Weights of a small image classifier.
Model: patch size [8, 8], layers 14.
Training: 7200 steps, batches of 128, held-out accuracy 95%.
Rows from block 2 of a small image classifier, named by matrix and row number. Rows with one number belong to one neuron. Each number is 128 + 32 x the weight over its row's rms, rounded and kept within 0 to 255. All counts start at 0. After the name is the row's rms in percent of the matrix's.
Before each neuron's rows are labels from the 100 images, of 14976, where the neuron reaches its highest value: "responds to" is what is common among them. Only what is clearly more common there than usual is listed. The data: small charts drawn from random numbers.
# fc1: MLP up (model.blocks.2.mlp.fc1.weight, 1024x256), inputs 86-171
# fc2: MLP down (model.blocks.2.mlp.fc2.weight, 256x1024, transposed), outputs 86-171

responds to: one colour; radar chart
fc1.516 116 [ 83 147 173 165 120 166 117 140 110  88 190 114 114  67 188 180  79  85 168 125 161 143  76  99 165  68 170 157 152 105 143 150 122 109 120 111 119  95 156 119 143  78  57  91  85 146 112  93 111 125 176 131 124 173 167 147 164 180 143 148 179 197 112 127  98 131 115 114  92 169 171 142 147 130  89  79 147 135 115 117  89 121 126 117 123 128]
fc2.516 119 [131 153 130 158 114 104  98  97 134 100 120 143 141 173  97  88 132 141  64 182 153  84 151  80 105 139 104 114  74 164  73 118  99 143  90 145 139 122 163  83 139  62 176 118 148  97 111 136 110 172 140 149 105  53 111 169 143 146 146 127  80 127 159 133 129 140 168 103 104 114 161 105  79 102  99  84 112 119 108 129 109  76 202 175 126 103]

responds to: flat
fc1.205 086 [193 110 132 145  88  89 101  85 134 160 144  73 136 107 110  69 179  92 137 119 142  87 108 144 146 131 100 116 147  74 190 112 119 129 129 135 141 156 179 146 142 167  88 214 145 169  92  82  77 159 141 191  89 122 155 131 154 120 112 112 173 123 117 110 158 123  84 130 157 167 106 111 117 126 111 100 106  88 103 113 140 182  41 158 191 103]
fc2.205 088 [ 58 145 164 163 127 171  77 150  77  81 109 122 117  96 163 170  96  95 130 115 116 131 163 143 154 101 117 112 182 165 111 131 173 121 145  78  93  23  87  72  70 147 147  94 125 125 174 142 208 125  88 103 164 160 126 112  59  98 136 153 101 110 114  90  88  77 183 125  97 103 107 161 141 121 132 134  86 173  96 121 142 129 133 132  75 163]

responds to: one colour; flat; line chart; kind: radar chart
fc1.622 093 [128 125 123 161 154 131 107 189 128 133 167 185 105 101  94 162 127 114 109 146 158  95 117 130 166  71 118  82 116 173  59 146 145 125 112 141 171 161  85 140  51 161 188 141 168 127  98 126 138 119 217 119 145 147 113 157  95  96 154 137 144 129 122 148 143 188 157 101 142 184 114  81 173  98  66 107  88 155 140 169 177 105 143 151 186 108]
fc2.622 090 [ 86 130 187 115  92 132 166  96 110 110  95  73 134 154  70 102 116 128 132 129 146 120 173 116 135 138  96 202 114 145 116  88 115  81 161 142 125  94  84 106 190  49 139  73  76 155 140 106 125 133 106 138 115  95 105  94 158 132 151 219 120  44 142 189  76  80  75 173 131 167 136 149 106 182 162 116 162  73 118 102 124 136 152 149 154 180]

responds to: flat; area chart
fc1.610 099 [118 199  97  63 155 143  94 154 201 127 124 145 123 138 105 122  83 121 111 125  88 159  91 127 111 115 141 121 138 138 141 102 134  78 165 127 116 157 129  19 117  88 188 153 157 110 171 154 131 158 141 111  60 136 137 136  83  88 127 123 142 138 154 107 137 108 201  74 166 198 151 105 109 140  85  89 144  92 154  74 146 151 117 141  91 185]
fc2.610 099 [146 117 133 129 116 109 209 111 103 113 122 112  91 134 161  83 183 125 108  95 131 128 107 130 113 128 119 144  81  78  86 142 129  96 127 156 155 117 128 184  71  58 140 159  87 117 118 142 156  82 134 118 151 131 181 129 136 110  96 125 113 133 153 118 101 135  72 182 142  99 101  94 146 121 134 120 104 149  91 175 109 147 152 105 144 100]

responds to: one colour; horizontal bar chart; radar chart
fc1.635 097 [110 134 130  96 136  89 109 158 169 138 109 113 124 140 178  73 187  80 138 221 168 138 116 144 172  77 130 165 173 108 177 143 112 176 186 168 117 104 186 147 102 120 141 111 172  99 104 124  64 138  81  85 121 182 102 180 102 111 152 159 139 128  99 122  56 133 104 145  60  73 171 166  68 157 114  65 101  99 122 152 173 117 137 167 108 132]
fc2.635 103 [157 116  93  74 102  82  97  71 143 155 106 130 104  93  92 153 117 149 133 104 145 137  84 121  89 128 152 102 112  78 117 110 140 143  92 138 170  97 156 113 139 164 185 105  60 115 160 103 181 149 164 112 128 164 138 123 136  96 110 112  54 138 139 159 159 125 154 131 173 156 142 119 160 167 153 145 196 145 107 108 109 159 152 145 187 172]

responds to: heat grid
fc1.268 103 [116 140 127 107 101 131 197 172 180  93 113 138 104 128  98 113 147 164 158 144 162 126 109 165 118 139 118 134 115 113 116 149 137 152 169 142 112 111 169 155 142 186 159 107 119 106 134  99 132 117 102 143  64  73  75  95 156 132  80  87 134 153 163 125 129 101 115 147 129 114  98 148 103 136 148 173 116 154 189  46 150  96  82  63 108 141]
fc2.268 106 [104 126 137 143 127 170 143 171 138  94 125 116 105 139 120 155 162 172  98 119 123 108 117 162 153  95 118 130 100 106 105  95 112  93 115 128 112 149 113  88 107  86 109 157  82  86 180  75 106 175 157 130 169 108 156 121  89 100 153 119 147 132 106 133 141 181 116 110  83 109 134  64 114 114 140 157 117 120 104 134 108 186 155 147 201  32]

responds to: flat
fc1.108 093 [124 115 136 153 144 142 162  69 142  73 117 122 137  93  95 117  89 217 122  89 135 103 121 118 192 120  83 178 116 173 104  70 116 132 118 129 160 137 186 107 163 106  84 153  78 173 127  40 122 148 110 129 156 140 161 128 100 158  69 104 144 130 125 101 137 112 137 155 179 128 116  77 126 108 138 147 106 112 189 168 126 108 147 135 177 116]
fc2.108 096 [103  78  82  76 100  71 137 110 135 105  51 160 135 121 130 126 154 107 112 144 112 175  89 108 118  88  91 119 139  66 129 153 110 181 175 105 146 140 101 133 123  88 122 154 143  94 113 160 124  84  79  75 135 136  80  97 145 113  82 163 162 121 118 112 128 102 134  98 144 178  94  95  88 128 129 181 174 159 136 125  69 168 146 163  90  78]

responds to: one colour; line chart; dip in the middle
fc1.208 102 [168 143 112  79 140 113 119 111 163 112  82 140  86 168  86 147 140 121 125 193 124  77 122 113 148  98 123 126 106 177 115 129 109 180 144 107 117 154 141 194 121 158 139 145 158 192 108 115 134 174 104  99  99 151 129 134 110  71 146  82 137  88 160 208  97  93 126 117 179 114  93 145 122 122 140 117 156 135 167 105 156 106  99 157 102 123]
fc2.208 103 [183 114 180 167 160 141 128 119  75  76 136 159  70  85 159 119 102  90 121 136 128 114 118  91 150 119 138 143 108  98 107  96  98  92 100 128 115 161 116 126 146 115 138 135 108  80 167  89 129 111 131 117  93 125 154 158 135 143 144 132 102  60  92 160 157  95 117  63 123 158 173 135 177 126 142 136 126  95 170  83 141 151 168 150  64 127]

responds to: heat grid
fc1.723 101 [102  92  93 100 147 126 118 150 156 109 127  85 157 125 165 136 170  73 136  76 169  89 143 119 116 158  91 112 162 121 113 215 125 108 107 149 104 152  86 141 125 141  87 123 133 187  81 168 137  90  97 111 176 197 103 190  63 147  67 146 154 168 165 143 152  87 157 154 150  66 123 115 133 111 181 133 143 140 135 147 115 102 196 115  82 152]
fc2.723 099 [164 156 115 147  90  97 123 159 184 106 164 111 127 106 146 140  86 148 127 172 122 114 185 120 131 125 138 165 141 170 136  81 159 182 155 130 119 165 136 137 215 112 116 147 141 141 196  58 163 143 126  96 160 125 113 112 136 113 140  92 139 130 134 147 120 191 110 137 143 106 178  98 115 140 129 131  84 133 155  80 125  97 129 137 133  74]

responds to: histogram; rising
fc1.380 099 [158 128 142  76 148 168 191 167  94 162 151 134  99 178 150  35 165 145 154 204 205 148 114 117 129 105 110 149 138 163 144 146  65 124 101 117  83  86 127 116 181 118 167 126 128 110 122 104  85 133  99 147 120  95 137  74  87 138  97 123 141 181  94  64 128  73 172 109 157 104 187 122  65 126 162 158  85 133 136 175 121 102 175 159  94  97]
fc2.380 099 [124 141  53 112 118 128  81  99 177 161 132 184 177  43 113 132 117  88 103 101 106 145 154 113  76 144 108 135 106  54 117 145 210 109 145 133 129 217 201 149  93  68  82 146 145 117 143 126 170 107  80 104  94  90 135 109 196 134 123 136 138  91 112 171 174 122 157  99 136 161 147 123  94 132  96 103 132  82 104 170 152  95 107 110 141  70]

responds to: histogram; dip in the middle; area chart
fc1.681 108 [146 203 101 142 146 103 143 103  58 144 204 154 211  45 113 155 112 141 183  98 156 145 188 179 117  96  50 116  92 137 140 116 155 136 130 120 109  92 118 136 137 125 154 121 115 177  94  97 153 114 153 148  94  85 143 122 152 107 126  81 146 178 131 138 141 128 162 123  94 168 151 115 167 134 141  78 105 104 128 164  66 157 173 104  94 139]
fc2.681 112 [146  81  50  75 121 106 104 162 156 143 151  84  70 131 189 124 132 142 104 146 136 139 108 131 172 105 145 124 117 179 126 144 151 112 208 145  80 115 139 174 112 190 125 168 126  95 175 108  91 190  97  56 178 147  94  80 100 137 131 165  52 175 100  94 104 129 143 127 117 106 124 130 111 159 118 123 105 128 110  94 145 154 126 147 136 129]

responds to: histogram; horizontal bar chart
fc1.171 105 [154  92 150 126 124  93 163 174 143 117 161 140 202 141  87 138 104 152  98 150 118 145 102 148 137  95 115  81 142 169  86 174 206  87  85  97  52 159 127 149 110  87 112 109 128 139 150 106 192 140 148 113 204 101 129 128 180 178 151 139 119 137 141 106 119 107  95 117 127 188 106 150 171 170 147 128  98 168 140  59 133 171  84 153  83 119]
fc2.171 104 [187 114 131 174 126 149  64 140 109 127  79 122 115 103 132 168 124 111 158  99 126 117 203 129  94 127 131 140 159 134 161  48  87 152 141 148 170 125 141 106 129 127 119 172 120 145 130 129 145 110 155 110  71 139  99 131 116 178 117 122 120 139 156 101 187 148 140 153  59 115  80 169 125 114 142 154 175  99  98 134 173 125 116  76  94 104]

responds to: heat grid
fc1.601 107 [163 130 145 152 191  83  84  95 131 145 170 117  78 134  58  84  77  75 185 105 122 183 153 117 142 129 144 124 102 116 121 108 133 126 132 167 141 110 199 154 115 166 111  85 147 128 170 132  87 103 160 152 142 114 112 103 113 136 109 179 136 164 117 173 158 207 165 140 146 129 146 134 106 159 118 127 142 147 177  61 133 162 189 144 122 109]
fc2.601 100 [126 154 124 101  93 167 204 135  95 152  99 189 148 102 182 158 152 149 130 135 142 125 121  89 135 163 139 213 114 128 156  88 106  86 132 197 117 114 121 170 149 161 151 112 196 109 122  69 131 121 118 165 177 184 158 108 117 132 148 121 131 137 165  73  80 128  82 111 131  78 134  67 145 190 142 107 140  78  99 140  99 101 103 185 112 148]

responds to: one colour; horizontal bar chart
fc1.142 102 [172 140 167 154  68 126  98 121 142 120 136 128 159 142  87 113 110 114  85 139  81 126 142 114 129 105 176 162  95  99 124  96  93 139 106 139 102 149 178 154  93 107 200 117 120 162 115 154 139 133  96  98 158 149  95 192 114  95 100 143 131 164 151 116 179 167  54 150  94 138  83 141 150 163 159 167 149 145  99 135 148 153 104 141  89 169]
fc2.142 104 [ 90 159 119 143 171 148 140  95 141 103 125 136  98 135 190 125 101 119 108 129  99 123  97 113 152 192 121 136  85 210 109 131  82 146 192 114  98 150  39  78 162 140 127 135  98  71 164 140 114 132 137 142 150 148 178 128 126 128 170  83  86  69 140  86 148  99  96  59 122  83 119  99  89 146  75 171  97 172 166 124 103  92 127  98 117 118]

responds to: heat grid
fc1.508 103 [135 125 125  67 180 127 113 147  71 189 141 103 110 117 154 128 156  80 155 135 112 127 127  96  90  94 108  90 161 147 215 185 133  95 108 172 124 129  71 172 132 113 178  65 131  74 140 170 161 111  77 124  98 148  86 161  78 123 147 113 163 124 171 151 142  55 134 128 162 160 141 129 119 106 141  74 146 212 131 129 109 124 129 140 119 118]
fc2.508 102 [141 137 122 148  84 148 101 112 139  88 154 139 110 127 101 113  97 125 104 160 187  85 153 125 144 186  96 147 105  74 105 148  84 186 140 105 125 108 142 106 169 149 113 166 159  88 157  87 141  90 159 113  97 121 120 164 144 148  81 178  72 123 164 114 116 126 127 106 113 133 125 145  97 178 124 102 121 100 200  87 165 104 107 124 145  98]

responds to: one colour; falling; line chart
fc1.139 103 [106 145 116  90 157  28 145 146 135 168 165 111 144 183 102 168  84 153 128  83  93 120 124 137 122 105 104 166 165 103 135 103 162 121  90 144 124 153 155 116  93  88 139 149 109 140 140 152 101 136 120 116  92  49  84  46 107 110 109 141 147 128  86 197 140 110 114  83 166 101 147  94  97 128  86 180 157 154 130 101 140 201 114  89 125 121]
fc2.139 092 [157 101  84 137 149 188 191  85  51  87  65 175 107 122 150  77 125 136 132 163 135  85  96 149 129 190  97 112  88 140  99 151 128 111 160 138 105 102  83 136 175  94 106 129 165 130 126 137 128 128 193 141 180 148 127 181  85 125 149 152 160  72 113 103 106 116 126 152 128 158  66 121 129 154 104  91  99 111  85 185 121  67 165 179 119 130]

responds to: one colour; horizontal bar chart; items: eight
fc1.612 096 [138  98 106 216 114 136  99 177 122 115 138  55 175 109 114  73 180 177 100 108 133 160 141 170 184 105 133 140 101 139  74  99 125  84 108 108 141 121  94 105 113 133 139 110  87 185 103 131 171 100 149 135 156  85 118 112 147 126 171 174 141 187 141  85  80  34 143 150  88 159 164 134 154 154 131 106  95 128  99 125  91 179 162 156 158 145]
fc2.612 098 [124 153 124 113 189 101 173 149 135 119 146 132 124 176 115 160 119  66 104 127 112 127  93 141 118 164 139  90 150 105 158 102 113 164 145 158  63  83 158 138 130 107 138 121 130  85  85  70 137  88 112 139 191 154 150 137 101 160  97 125 145 121 141 127 132 181 161  76 163 111 122 108  75 106 110 124 108 129 109 123 124 174 123  86 172 150]